From a checkpoint of a small self-supervised audio encoder (BEST-RQ).
Training: muon at rate 0.011, 5600 steps.
Data: 39062 training examples, 36.7 epochs.
Rows from block 6, named by matrix and row number. Rows with one number belong to one channel. Each number is 200 + 30 x the weight over its row's rms, rounded and kept within 0 to 999. All counts start at 0. After the name is the row's rms in percent of the matrix's.
# convs1: first pointwise conv (model.blocks.6.convs.1.weight, 240x240x1, standardized in use), inputs 120-179
# convs3: second pointwise conv (model.blocks.6.convs.3.weight, 240x240x1, standardized in use, transposed), outputs 120-179
convs1.98,111,143,173,191,223,206,224,134,197,191,288,230,159,212,247,176,188,182,225,222,170,178,189,183,164,171,208,168,134,168,196,202,194,249,241,247,226,189,211,202,213,206,182,187,190,219,238,145,193,224,180,134,205,208,218,179,188,182,175,233,235
convs1.99,103,165,213,242,206,209,151,201,219,197,100,184,217,216,229,217,198,155,213,165,186,198,175,219,193,217,193,220,209,185,210,187,222,184,164,170,219,170,190,231,167,204,192,234,230,195,240,233,219,258,214,246,187,216,205,271,174,230,192,220,206
convs1.100,108,163,172,210,184,173,166,236,246,214,179,170,182,169,201,216,226,174,315,222,181,180,222,252,214,177,231,175,238,164,197,249,175,216,254,223,224,153,192,156,211,227,211,185,221,184,215,199,219,243,217,197,203,167,173,176,210,200,200,199,159
convs1.101,099,236,185,208,177,158,219,160,182,173,200,194,191,233,223,212,170,188,213,149,188,251,204,181,161,188,174,184,181,193,243,148,203,196,243,228,228,257,211,194,187,220,218,192,211,152,185,227,154,218,194,148,179,211,253,234,221,202,236,218,250
convs1.102,100,212,184,211,152,178,224,216,186,194,181,179,236,209,179,244,195,236,154,170,172,216,222,210,263,201,219,150,187,129,178,242,183,158,174,181,260,212,199,209,196,286,205,231,201,209,168,202,211,207,194,204,193,218,245,217,219,226,171,155,155
convs1.103,056,217,224,190,207,186,200,198,195,199,176,212,208,173,202,208,213,223,198,200,192,207,182,185,155,194,202,215,209,202,202,221,182,196,193,210,214,205,195,179,189,194,207,186,222,212,208,205,209,182,181,206,209,211,186,174,209,225,200,200,243
convs1.104,110,211,208,247,206,235,230,251,212,229,249,184,175,213,156,139,166,222,180,209,225,192,206,169,222,169,251,234,196,224,227,227,192,174,196,193,182,205,172,217,209,190,205,178,249,198,181,240,243,299,199,205,238,199,253,178,207,225,149,228,224
convs1.105,112,246,206,215,236,199,221,253,151,182,197,186,185,246,207,254,194,209,157,206,197,191,253,261,134,251,202,174,203,229,210,155,156,195,246,161,204,198,192,209,279,206,195,167,252,187,177,151,182,213,195,236,256,160,198,230,175,199,206,184,163
convs1.106,092,162,182,211,205,171,215,217,177,209,122,218,184,277,232,190,220,225,130,219,191,123,240,171,197,229,183,245,192,182,182,201,150,187,172,214,219,171,178,223,179,211,202,194,196,179,223,192,225,194,169,200,194,203,222,198,198,223,262,215,230
convs1.107,100,235,196,261,217,222,226,147,203,193,239,190,216,164,216,189,210,184,153,198,185,211,158,224,185,220,177,146,218,193,258,209,213,246,192,207,184,183,223,154,211,132,219,200,199,147,190,214,199,181,202,186,226,179,230,230,190,243,222,199,207
convs1.108,094,177,196,242,221,249,287,215,208,181,197,214,204,268,166,216,231,214,162,168,192,218,207,205,200,193,137,247,264,191,195,209,220,224,175,203,160,232,230,186,219,166,200,211,172,200,244,264,153,213,198,161,199,200,209,227,184,222,249,235,218
convs1.109,091,239,204,176,206,157,191,208,187,176,199,189,189,208,194,236,280,193,177,189,159,200,202,183,189,198,215,190,193,177,234,176,186,199,214,208,215,224,164,249,206,203,213,180,173,234,170,170,225,147,198,235,215,224,198,252,198,276,285,188,189
convs1.110,094,208,220,160,207,222,249,121,184,169,207,248,137,164,163,204,172,186,192,218,190,236,210,253,186,234,175,213,176,149,184,172,211,213,205,166,213,135,191,182,252,178,222,191,197,248,166,197,195,181,176,160,168,147,208,221,202,229,223,187,156
convs1.111,107,168,249,214,180,178,218,174,169,147,221,258,216,216,184,193,187,175,147,180,200,201,225,231,196,221,207,221,176,196,172,178,189,189,178,195,151,229,236,244,249,168,269,174,241,198,152,217,161,229,200,206,234,224,185,219,248,171,230,196,151
convs1.112,105,174,209,201,195,243,187,189,172,257,215,170,183,178,222,165,204,215,227,199,212,249,214,221,127,186,224,200,209,193,193,160,220,162,200,171,203,206,207,250,201,185,222,232,218,188,125,202,187,180,218,239,215,206,202,228,213,179,180,210,216
convs1.113,098,232,197,200,205,193,220,136,224,213,179,209,241,230,170,207,220,183,233,251,155,230,182,176,227,190,157,228,203,138,208,195,134,176,232,231,139,199,165,197,211,220,207,207,242,125,202,175,229,217,161,180,148,132,191,230,211,214,262,194,222
convs1.114,098,194,226,219,207,205,203,130,138,246,161,188,192,209,220,240,204,199,161,211,218,198,158,190,159,194,176,165,162,203,170,202,237,178,209,203,156,191,221,165,187,175,174,279,203,232,238,210,221,199,172,195,176,234,159,182,189,202,207,168,195
convs1.115,106,193,187,193,172,230,224,207,242,180,172,210,149,154,237,181,177,205,171,233,220,200,170,215,208,162,173,151,211,233,173,183,203,243,186,192,207,215,228,245,190,200,186,194,192,164,180,184,263,201,190,207,191,158,230,206,198,185,196,216,230
convs1.116,102,187,227,150,275,201,240,227,187,190,219,190,194,206,180,191,162,149,203,150,188,175,191,247,221,184,240,176,211,145,205,182,217,168,218,232,245,227,161,184,266,206,171,167,143,231,211,173,233,191,245,188,167,188,216,185,186,197,203,176,160
convs1.117,097,150,236,177,245,226,241,210,224,204,184,160,226,203,230,212,164,235,233,226,170,194,243,166,247,228,131,219,188,209,150,208,204,187,138,205,184,194,246,196,129,197,252,190,235,172,192,208,200,218,151,167,210,239,230,231,145,304,223,207,244
convs1.118,111,178,168,179,229,197,224,170,187,226,204,198,216,107,270,186,202,178,160,277,209,206,188,215,197,183,180,219,227,238,172,262,204,183,163,171,174,197,169,189,256,244,196,203,178,201,235,196,195,227,203,166,229,165,271,184,154,231,235,209,170
convs1.119,110,205,226,231,220,155,211,235,222,210,135,144,165,165,195,162,171,219,198,205,204,209,199,218,119,212,164,223,219,184,168,161,273,265,174,170,237,181,189,205,181,179,223,218,141,166,197,197,160,178,170,189,212,202,203,262,239,260,207,195,210
convs1.120,109,191,203,169,197,277,246,225,176,217,224,227,180,245,177,190,193,244,188,166,187,189,209,228,158,171,184,172,171,197,191,205,224,179,192,196,244,240,185,154,254,196,190,181,226,234,196,181,175,201,197,213,248,199,233,242,159,197,198,215,163
convs1.121,098,212,219,188,203,202,234,201,187,176,178,205,195,155,246,212,191,200,161,193,211,201,182,187,125,171,224,172,227,228,209,184,178,243,141,185,135,200,206,135,219,157,200,157,197,161,224,208,222,231,200,191,197,211,229,188,219,242,248,186,213
convs1.122,114,193,167,155,189,194,244,180,216,261,183,209,198,200,195,226,226,180,184,209,182,223,155,177,186,155,218,254,203,272,186,183,240,222,204,168,194,236,198,194,253,223,203,182,187,174,222,215,175,193,189,195,184,184,191,241,207,188,154,210,199
convs1.123,102,202,167,194,235,241,226,154,234,232,224,251,167,195,125,189,163,215,240,203,170,186,232,247,226,229,185,240,208,239,164,211,183,225,183,202,174,227,183,182,132,198,194,201,231,195,183,193,139,217,190,187,196,208,182,244,202,250,202,246,192
convs1.124,100,220,211,202,201,200,198,199,175,190,232,183,281,164,223,258,158,217,193,199,189,203,245,219,110,201,177,184,209,185,231,161,190,169,200,189,169,192,191,234,189,204,215,214,207,217,181,205,175,179,171,216,196,230,218,174,238,154,208,191,193
convs1.125,109,144,261,209,184,209,199,201,203,217,171,202,144,172,231,217,209,185,201,164,171,207,227,185,221,166,170,164,237,206,193,231,206,213,183,180,211,163,217,192,192,198,202,185,203,201,222,217,250,206,203,230,200,195,175,188,199,148,245,208,185
convs1.126,104,220,203,202,209,223,231,154,199,180,145,210,259,165,196,174,175,210,173,196,203,192,198,217,225,209,184,172,219,216,251,146,228,186,196,229,246,216,212,177,179,160,202,246,227,198,179,204,194,226,165,205,147,180,175,150,189,267,145,262,206
convs1.127,106,216,206,210,208,202,203,219,176,169,229,192,154,188,175,212,186,237,205,192,218,182,211,217,136,207,190,198,234,174,159,190,258,148,211,208,214,160,186,218,200,193,235,260,123,258,184,175,199,188,214,188,262,208,181,240,206,203,184,168,162
convs1.128,100,187,202,172,198,228,206,189,195,199,177,258,189,206,202,226,218,221,225,166,173,181,234,179,187,150,241,128,201,181,214,122,215,247,227,240,251,227,208,157,168,203,201,192,168,183,195,156,181,230,198,193,200,212,200,239,184,216,254,106,190
convs1.129,102,230,226,172,193,236,212,209,173,112,224,221,171,197,182,230,173,220,156,155,199,228,208,188,214,163,210,226,160,163,199,204,204,187,239,176,183,159,173,233,243,214,228,171,228,197,208,185,234,241,189,198,182,224,219,152,158,222,263,200,196
convs1.130,096,235,188,207,143,271,156,217,173,210,247,188,223,185,236,218,166,168,198,185,250,183,194,205,247,253,200,212,167,193,188,133,235,229,191,208,197,198,179,228,193,177,169,219,220,211,188,243,179,263,137,172,171,196,199,188,237,222,174,168,216
convs1.131,095,190,212,205,211,195,220,211,173,190,244,231,239,157,202,233,186,207,194,187,158,189,192,188,217,225,204,170,157,228,211,201,227,181,231,187,175,239,187,109,207,190,161,165,198,205,172,184,188,194,220,189,235,227,188,207,187,220,135,270,182
convs1.132,092,192,179,212,218,241,198,204,188,266,234,237,179,191,175,174,224,225,197,222,202,213,229,181,193,197,228,200,214,237,155,167,145,188,277,170,225,216,174,166,232,167,129,207,160,206,208,189,221,284,169,159,204,202,244,212,195,213,212,223,192
convs1.133,094,199,186,171,200,229,200,171,226,213,249,202,180,218,248,214,180,210,194,217,202,183,235,214,174,149,201,158,214,188,174,213,221,209,173,174,194,203,216,123,188,190,127,162,214,153,226,167,238,196,237,211,188,226,226,184,188,271,192,219,192
convs1.134,107,157,178,221,219,210,190,210,160,162,161,202,158,268,150,203,207,251,186,233,174,193,201,177,200,168,249,206,203,136,239,166,186,197,200,104,240,228,185,219,160,218,222,176,187,190,180,242,153,195,169,240,192,190,243,225,190,186,187,254,230
convs1.135,100,224,196,203,213,250,226,176,154,261,187,206,196,197,192,163,169,242,162,192,205,200,188,219,223,200,191,208,173,170,213,205,256,258,201,223,168,249,291,179,214,214,173,182,156,187,194,223,240,206,179,198,144,207,192,206,175,197,202,182,175
convs1.136,050,200,198,201,206,197,186,194,204,183,207,201,194,192,253,274,190,199,201,207,214,187,237,215,201,224,186,204,194,203,190,202,180,206,163,199,184,205,206,135,187,201,193,195,197,214,202,200,188,198,210,192,215,182,192,182,200,164,158,196,211
convs1.137,100,227,192,231,210,206,186,188,190,173,247,197,206,206,204,209,187,192,205,174,152,187,222,245,236,263,227,207,178,217,208,216,192,189,195,157,214,202,216,178,239,203,221,186,197,151,247,217,217,257,225,173,169,208,217,146,261,246,189,219,166
convs1.138,097,213,230,185,182,226,227,238,246,199,179,175,192,249,166,160,210,215,209,173,229,220,260,211,178,178,203,214,184,248,241,207,188,187,195,232,258,172,229,204,185,174,164,198,174,229,210,216,216,196,181,200,182,170,219,197,176,204,177,156,203
convs1.139,104,224,139,214,203,213,178,186,185,246,221,174,198,240,199,211,195,220,212,180,204,213,229,164,221,176,196,179,130,171,197,223,184,242,250,207,222,168,214,217,177,182,194,172,179,227,245,221,144,237,220,231,195,182,207,239,191,212,201,239,177
convs1.140,085,192,194,200,159,240,196,200,208,246,255,177,231,251,199,196,204,196,226,221,191,233,234,156,248,204,193,210,198,210,200,176,178,194,156,225,224,226,195,178,200,204,172,212,216,221,196,190,177,240,218,223,213,194,212,220,266,235,155,225,200
convs1.141,096,239,229,196,193,274,174,163,183,229,228,212,174,210,185,224,198,174,130,206,177,219,210,203,244,168,150,203,216,173,189,218,146,221,204,244,200,136,200,166,205,164,200,189,185,196,162,194,176,231,253,197,165,205,201,181,195,165,141,209,180
convs1.142,096,224,255,176,174,232,259,249,208,185,161,275,204,215,177,256,179,117,162,191,181,217,217,222,152,186,220,226,198,188,203,218,172,207,206,232,229,173,200,201,240,187,197,199,240,240,201,182,203,213,212,232,190,184,224,195,216,242,174,213,134
convs1.143,105,217,169,228,206,175,214,229,162,198,233,211,195,175,192,198,170,241,223,209,190,170,208,268,187,151,210,266,159,202,189,214,251,197,269,211,199,238,194,189,197,148,165,199,186,239,204,189,151,231,276,215,204,181,211,209,179,151,170,195,230
convs1.144,096,235,228,157,192,151,188,177,213,225,191,180,188,193,189,157,178,244,225,183,158,168,165,165,203,211,210,233,166,189,187,202,223,230,282,144,187,242,199,139,225,159,186,281,165,185,233,188,125,186,194,187,238,222,187,224,273,174,164,186,165
convs1.145,098,180,246,186,191,157,203,209,176,220,212,200,199,197,177,190,170,224,195,224,203,200,217,213,201,178,216,201,259,164,155,169,197,205,215,212,197,212,166,215,181,217,179,178,123,218,229,188,125,200,158,219,226,239,165,215,250,203,179,249,256
convs1.146,109,202,125,184,215,211,238,208,172,176,234,184,189,178,177,204,226,235,248,193,205,202,170,191,157,203,183,224,137,209,260,212,221,147,212,233,206,222,226,191,113,193,195,228,183,222,199,184,103,221,229,155,249,211,216,195,213,221,158,235,276
convs1.147,101,263,236,237,186,200,106,155,219,194,211,179,207,234,153,231,192,224,214,238,218,269,200,156,207,223,242,195,202,201,214,225,194,187,196,170,180,196,194,193,182,175,232,239,168,195,221,246,210,180,206,197,185,185,175,221,182,279,218,162,233
convs1.148,113,211,182,204,235,179,228,268,183,244,226,194,197,184,164,142,190,238,175,200,208,226,188,248,176,219,253,206,210,241,238,184,215,196,181,214,216,226,195,255,137,179,219,167,204,168,224,184,162,241,199,217,171,179,236,164,194,174,271,184,259
convs1.149,098,181,186,166,230,193,194,180,199,201,150,158,207,163,225,159,168,185,175,188,129,190,210,164,187,240,192,218,200,190,168,170,211,214,185,206,225,146,213,199,247,208,169,198,215,188,246,214,208,184,204,207,205,172,199,182,167,155,231,176,237
convs1.150,111,247,172,188,168,223,192,175,179,193,206,208,177,206,189,224,167,150,216,219,242,218,187,176,140,231,206,209,178,192,223,189,198,174,267,183,219,204,209,282,236,187,173,199,204,167,195,182,186,244,220,184,129,174,156,173,153,271,268,212,192
convs1.151,107,183,230,190,199,145,193,219,162,217,233,212,212,211,191,161,212,184,170,174,191,219,187,236,156,219,162,188,218,201,144,156,211,191,189,231,196,239,201,181,256,146,182,198,214,218,207,206,221,204,204,206,182,192,169,210,201,191,167,178,192
convs1.152,093,254,232,202,193,235,186,201,192,202,160,199,142,188,172,266,177,186,193,157,195,210,207,193,217,218,191,202,203,198,226,214,216,213,221,190,193,204,208,126,207,188,211,232,254,222,201,203,185,189,149,180,218,149,223,244,168,200,180,224,222
convs1.153,103,218,177,216,161,187,207,232,156,252,233,166,220,218,134,181,207,217,196,210,190,242,244,245,188,196,162,229,214,145,219,208,214,259,220,150,188,211,166,172,205,189,193,190,255,192,195,179,167,212,223,194,200,266,232,210,222,188,188,226,212
convs3.98,102,214,163,228,154,173,148,178,201,206,296,167,221,201,180,218,196,178,194,233,186,200,208,168,169,215,233,189,209,231,230,191,211,195,210,237,168,175,243,133,262,173,133,174,218,221,216,168,201,192,231,200,251,172,259,240,257,182,211,120,177
convs3.99,100,215,216,215,228,223,171,202,142,207,135,249,194,190,217,156,242,224,211,194,165,151,194,175,227,202,276,184,173,226,227,178,169,235,175,194,130,161,189,135,155,178,217,213,206,114,216,199,202,202,195,168,229,195,179,201,170,164,190,162,161
convs3.100,104,135,173,178,239,188,94,226,231,182,147,217,224,207,115,127,236,167,204,228,188,207,161,193,245,176,175,180,249,195,203,180,244,177,157,210,123,147,192,236,232,169,235,197,159,171,181,170,206,192,147,189,193,206,176,195,183,206,236,236,188
convs3.101,102,203,191,234,190,233,219,246,165,228,254,222,173,203,218,206,161,203,178,191,188,201,211,165,190,195,206,193,212,223,122,205,248,175,200,207,216,203,176,178,179,171,200,210,241,186,199,187,204,204,233,227,198,131,171,217,196,229,184,233,224
convs3.102,108,201,247,206,179,195,171,150,229,150,218,178,198,188,216,205,202,211,223,245,180,195,176,191,167,214,215,231,215,211,169,218,186,207,174,225,174,204,200,208,213,181,203,166,190,173,222,212,203,177,184,210,156,219,136,203,206,152,196,196,119
convs3.103,078,205,268,175,235,163,187,236,216,206,247,208,218,195,184,232,209,190,187,190,202,210,191,146,188,227,216,239,190,189,251,222,224,171,180,256,141,187,206,191,196,244,170,217,222,239,202,176,191,214,206,235,221,262,218,159,147,173,245,196,138
convs3.104,116,235,217,192,235,229,264,221,180,207,173,236,198,253,244,163,264,238,169,207,221,257,173,231,276,210,210,235,250,196,195,242,192,231,179,252,274,178,170,159,261,218,245,196,217,226,144,206,240,224,257,262,213,198,229,195,264,196,153,259,193
convs3.105,106,215,124,176,161,231,192,169,199,202,209,176,211,197,195,201,176,211,218,184,230,220,225,227,181,232,172,217,202,173,163,195,234,188,165,212,211,200,200,186,273,190,228,218,215,215,180,153,198,183,195,157,155,210,225,216,200,180,218,205,179
convs3.106,087,226,185,220,229,154,197,251,215,202,170,213,206,203,210,233,193,156,176,232,181,190,166,228,213,269,258,199,238,210,209,193,159,193,170,132,202,192,210,216,182,285,214,239,183,221,230,206,201,209,163,226,233,195,199,174,236,146,224,228,182
convs3.107,101,212,238,223,188,212,252,190,200,189,157,189,191,190,206,153,183,225,224,235,144,187,198,226,107,172,246,223,210,199,187,188,143,206,201,216,193,198,220,148,186,219,211,245,202,186,168,207,173,212,226,207,162,292,213,220,157,217,185,225,208
convs3.108,094,238,208,242,170,213,189,209,220,249,171,241,179,194,173,142,168,245,264,162,211,230,181,194,207,190,208,194,204,211,134,194,164,206,154,142,164,202,172,210,188,194,200,215,191,139,182,193,199,177,206,242,147,154,167,224,183,191,211,236,172
convs3.109,090,115,217,247,200,286,186,158,208,219,239,261,211,210,183,231,222,199,210,148,185,191,234,176,178,191,209,207,256,215,187,221,222,182,238,200,195,206,166,160,203,209,240,203,200,200,193,226,209,191,158,214,191,179,250,207,243,206,225,186,166
convs3.110,093,207,218,211,165,164,161,183,215,232,204,140,249,222,213,139,201,197,219,232,170,200,220,218,241,196,234,161,232,211,173,215,214,191,221,231,168,237,194,194,182,208,180,198,199,218,222,205,210,187,196,247,149,204,203,227,164,175,237,206,247
convs3.111,097,204,239,208,137,185,192,193,178,151,263,154,208,194,213,161,191,172,190,248,185,213,207,167,228,101,141,176,171,212,183,193,179,208,178,190,238,161,202,181,194,194,199,170,176,189,195,204,200,210,194,215,225,182,203,218,200,181,208,170,146
convs3.112,105,251,202,227,225,232,225,164,182,183,237,182,236,217,253,171,204,189,246,234,214,246,250,229,166,179,202,168,213,222,178,202,223,211,223,217,170,215,194,181,254,239,226,269,132,202,271,177,208,199,237,218,211,194,225,204,211,186,150,201,259
convs3.113,090,157,181,210,179,209,161,208,194,251,205,166,184,196,229,236,243,242,229,174,188,160,190,213,252,200,212,184,146,224,173,205,228,128,195,202,234,233,202,171,175,273,223,190,188,136,217,178,203,193,167,181,275,191,217,146,216,143,214,191,205
convs3.114,099,217,193,138,226,143,177,210,164,195,222,163,161,205,199,141,187,207,233,175,211,189,184,201,230,175,200,134,198,192,224,201,200,176,184,191,177,166,196,188,194,283,195,229,204,171,209,176,205,192,175,213,223,171,174,188,198,236,223,199,125
convs3.115,095,157,141,186,169,218,221,196,157,243,199,215,224,204,188,233,207,184,199,201,214,202,210,143,161,225,222,181,194,189,217,196,176,174,200,218,226,197,205,211,216,185,156,175,235,188,190,206,199,180,146,182,208,177,158,198,183,229,166,193,241
convs3.116,107,153,166,164,204,212,225,233,218,205,195,207,205,203,186,162,241,146,187,197,205,195,173,188,198,204,180,204,246,223,255,227,197,252,212,216,205,210,203,217,203,179,226,183,161,243,218,220,202,207,252,184,272,221,256,196,190,208,212,210,176
convs3.117,101,175,175,226,201,214,255,179,213,222,222,245,200,186,176,186,186,242,196,163,190,231,224,130,163,195,167,227,167,173,207,186,267,235,232,220,167,173,208,239,199,148,198,152,228,237,211,180,188,235,160,249,194,193,193,209,175,164,142,175,214
convs3.118,106,190,216,207,205,216,189,216,252,225,268,215,169,219,201,212,167,225,183,183,183,200,179,262,194,254,175,179,225,197,183,199,208,176,205,238,230,221,177,154,175,211,178,265,251,257,217,190,211,178,192,140,172,157,169,205,134,207,187,224,121
convs3.119,107,245,175,168,221,204,200,201,175,96,179,265,174,193,195,182,167,117,168,231,201,168,144,178,207,196,231,165,228,177,218,194,197,213,200,185,219,257,204,162,135,215,170,222,249,194,156,211,204,184,206,197,205,202,188,228,238,229,153,179,171
convs3.120,102,208,124,239,179,197,182,222,204,231,203,186,205,203,177,268,164,207,172,164,196,228,224,239,178,202,225,210,226,225,190,203,188,164,175,200,181,206,196,151,235,164,186,199,234,163,213,178,205,182,169,195,143,196,173,187,259,174,225,216,186
convs3.121,112,207,190,192,258,196,225,234,229,213,186,221,259,197,209,235,222,238,121,215,145,209,214,192,201,235,230,220,228,178,210,134,198,210,198,178,235,205,278,165,225,163,194,198,236,175,339,150,173,280,178,204,200,244,215,242,206,187,217,211,180
convs3.122,106,216,189,175,172,182,196,158,181,144,265,232,245,198,224,171,210,239,297,209,179,190,248,217,189,189,213,199,219,271,217,188,231,215,197,224,196,194,208,246,223,189,221,264,205,234,199,179,196,226,227,205,223,240,153,226,208,227,207,237,183
convs3.123,100,207,188,200,175,184,226,225,211,247,183,189,184,195,194,183,250,234,167,208,208,153,228,222,214,219,196,246,243,232,191,205,202,237,218,239,238,146,184,175,208,186,223,216,151,254,211,215,203,208,141,193,188,239,223,205,153,188,212,167,130
convs3.124,109,151,199,137,170,193,200,152,215,130,237,225,163,199,203,175,201,127,288,176,190,226,239,167,224,188,224,187,191,171,237,203,226,225,197,241,241,219,198,198,176,202,246,181,172,215,189,215,200,157,180,209,214,155,210,209,166,172,193,203,197
convs3.125,108,291,179,196,200,206,205,168,209,187,272,168,193,199,188,191,183,210,175,183,254,214,245,177,218,239,201,201,257,166,224,182,192,210,215,188,196,186,229,171,265,238,185,173,202,212,247,205,190,217,193,185,186,194,210,170,180,190,193,190,219
convs3.126,106,184,156,227,178,185,202,189,182,222,167,214,177,202,221,190,192,176,216,176,168,259,190,206,224,199,211,179,256,247,220,212,186,209,135,173,154,210,193,164,138,228,199,169,242,232,221,188,218,231,185,208,173,170,195,195,224,218,227,208,234
convs3.127,104,209,233,201,239,171,167,168,208,153,260,192,292,201,174,194,151,220,226,193,192,201,194,183,165,150,174,211,229,230,227,200,257,193,184,171,170,216,168,199,197,197,208,205,185,219,144,153,207,206,216,232,140,213,122,238,239,232,184,210,186
convs3.128,105,213,228,227,216,200,220,160,200,195,216,196,275,208,196,214,207,214,235,234,183,236,250,192,230,230,204,220,194,165,175,176,219,158,242,177,189,187,215,267,187,170,205,180,198,171,216,195,205,194,226,180,194,190,250,210,228,200,237,212,245
convs3.129,092,181,176,185,180,210,212,191,162,255,204,222,183,188,182,144,149,156,224,158,198,172,211,223,214,205,194,173,173,205,158,239,174,182,206,203,189,172,192,172,180,169,180,173,230,221,187,195,199,196,242,206,118,277,223,204,119,167,160,217,177
convs3.130,097,252,199,189,181,133,215,190,184,152,202,163,187,188,150,224,213,214,172,220,215,184,173,174,270,172,126,206,197,245,256,184,192,188,202,179,217,193,201,198,198,235,220,168,188,203,155,192,198,230,238,217,199,196,174,174,175,185,166,193,236
convs3.131,110,169,211,175,176,199,183,162,188,194,201,214,224,190,238,181,215,185,192,221,208,241,230,228,146,205,182,195,153,195,176,195,223,207,181,177,163,213,162,194,173,138,180,175,228,258,188,151,214,159,184,161,202,170,179,169,211,216,194,163,176
convs3.132,102,212,235,150,188,264,188,177,199,246,210,183,157,204,277,216,238,251,197,185,225,206,202,225,175,169,264,215,203,211,245,208,154,202,179,233,186,196,229,140,173,164,216,179,212,163,200,160,196,228,187,178,170,183,237,187,183,197,204,224,192
convs3.133,098,173,185,215,192,181,167,201,187,259,182,240,192,205,171,251,217,217,199,176,212,178,168,214,192,186,203,209,230,173,183,209,164,176,226,233,168,210,207,146,158,167,161,179,217,205,217,176,206,207,149,222,176,262,193,147,186,170,220,194,206
convs3.134,101,188,208,212,187,189,205,247,196,210,186,170,181,194,137,256,188,229,205,189,163,205,198,255,242,231,161,183,246,233,232,212,197,199,271,155,220,231,194,169,228,218,221,179,195,236,220,175,192,213,228,226,261,222,249,175,152,208,257,196,268
convs3.135,098,215,201,174,179,264,193,192,194,201,158,215,189,194,253,149,206,243,190,193,223,168,253,158,225,164,164,202,192,213,225,199,187,185,201,206,227,176,197,228,213,222,237,205,152,188,230,182,193,210,217,200,240,137,182,164,161,164,175,228,171
convs3.136,083,237,208,198,196,224,218,235,202,190,176,177,227,187,202,180,256,202,225,184,187,182,192,216,194,224,169,193,257,212,246,166,296,195,226,226,228,205,212,183,199,198,212,264,167,256,187,206,198,216,164,198,154,198,200,228,120,232,183,250,291
convs3.137,104,222,200,211,224,171,230,222,199,169,230,209,212,194,253,207,266,175,181,184,160,182,152,138,215,228,250,234,201,195,186,188,166,180,194,207,205,220,237,188,197,206,160,152,203,169,151,219,192,214,198,224,266,211,200,198,229,201,162,222,209
convs3.138,100,234,216,225,203,173,210,257,183,224,214,167,170,197,212,237,244,178,224,234,218,191,147,218,179,236,189,201,180,220,162,171,209,294,241,220,196,228,202,192,192,194,190,235,235,170,201,203,198,191,222,186,201,164,183,236,170,187,233,196,182
convs3.139,097,220,181,211,201,152,146,211,166,201,244,199,182,200,175,187,231,194,250,222,155,248,217,188,208,196,207,205,209,232,229,239,237,209,177,157,196,192,189,253,203,210,140,210,183,184,206,210,202,191,217,210,168,239,166,139,214,233,187,183,239
convs3.140,092,162,206,215,182,149,225,172,230,186,194,203,185,211,195,161,165,197,180,158,222,210,215,223,222,171,201,173,182,223,212,190,206,135,188,194,210,136,193,225,249,176,234,89,142,152,178,224,206,219,228,177,216,208,201,229,153,215,188,201,163
convs3.141,098,228,231,245,263,211,198,220,232,203,214,238,243,199,168,236,224,209,164,213,201,171,160,162,257,227,179,201,176,260,237,185,184,252,206,179,165,216,216,185,220,206,213,235,192,237,236,182,194,184,256,162,197,282,156,201,197,227,205,207,250
convs3.142,098,220,184,196,148,158,162,190,278,202,174,206,220,190,189,187,173,128,202,207,161,181,211,186,168,182,155,206,148,196,158,176,134,159,245,237,186,159,197,246,183,216,213,206,246,250,158,244,191,228,179,156,191,219,207,214,203,218,202,168,282
convs3.143,115,223,158,179,230,190,226,98,188,218,155,198,214,211,215,219,221,166,223,200,258,229,174,182,161,209,179,193,208,168,195,178,197,247,174,188,253,210,196,180,217,198,142,224,174,184,206,195,203,188,225,166,250,237,165,207,215,169,164,217,175
convs3.144,096,166,216,188,189,164,175,185,190,186,169,214,201,191,161,177,230,218,212,206,157,180,148,205,230,181,187,174,200,135,156,215,196,225,195,229,206,239,194,237,239,217,225,196,221,232,200,176,204,197,184,129,177,166,223,228,206,203,161,184,168
convs3.145,093,182,250,263,239,218,200,209,228,190,134,194,202,210,197,160,263,171,177,211,190,153,173,220,234,180,209,213,153,164,221,210,259,234,164,195,183,220,183,209,221,239,182,181,211,192,188,216,212,225,162,217,228,230,155,220,179,194,216,141,206
convs3.146,097,211,215,217,251,222,175,146,153,206,239,183,196,195,225,204,195,218,282,236,202,183,188,212,165,142,174,164,208,187,145,223,222,207,188,163,194,208,213,184,220,202,172,182,188,248,231,241,200,208,248,169,169,226,175,187,242,168,155,209,147
convs3.147,096,202,160,228,230,234,160,236,188,135,188,204,194,192,210,184,212,190,196,135,188,189,171,194,163,230,205,169,198,198,190,228,190,199,162,276,163,246,195,212,242,173,157,188,207,229,170,221,201,178,177,190,173,208,198,218,184,211,203,182,198
convs3.148,115,237,236,146,194,174,186,249,228,169,209,189,183,195,174,202,189,118,167,228,261,180,160,206,219,260,231,224,170,199,178,210,167,171,178,184,198,190,181,218,214,247,198,197,196,160,202,216,203,192,208,241,224,249,139,187,215,250,136,198,176
convs3.149,101,183,132,183,233,205,187,247,203,222,209,203,164,191,222,217,209,163,198,178,195,245,233,177,229,241,199,193,185,187,274,183,200,177,194,175,200,181,219,247,181,232,201,181,248,296,197,217,183,207,221,165,237,172,200,210,163,182,192,219,223
convs3.150,114,200,191,186,187,167,205,250,272,210,229,219,204,191,171,257,218,233,218,200,265,250,118,211,189,233,236,228,208,234,203,222,208,227,182,208,201,234,181,207,257,241,201,182,208,196,201,210,200,180,196,192,121,257,176,206,208,256,269,179,202
convs3.151,102,195,232,175,198,189,203,178,179,214,222,179,204,177,223,271,186,227,221,157,223,210,211,236,198,144,196,224,193,208,194,171,171,187,264,202,200,216,263,241,202,198,215,245,203,218,209,247,168,237,201,270,179,138,182,211,229,164,218,197,166
convs3.152,100,157,267,154,235,164,163,164,198,175,223,204,218,197,217,140,191,144,219,190,165,189,115,226,206,244,210,176,174,197,183,225,194,195,150,173,209,178,177,204,182,250,220,103,147,204,211,177,201,174,237,219,205,169,233,197,182,187,185,183,248
convs3.153,104,164,202,220,198,214,203,220,211,209,213,267,182,204,154,195,215,216,210,190,182,175,217,219,182,158,142,177,217,225,143,216,219,163,215,209,200,189,215,187,183,142,220,209,166,252,205,144,194,219,225,202,206,183,164,186,164,187,187,192,200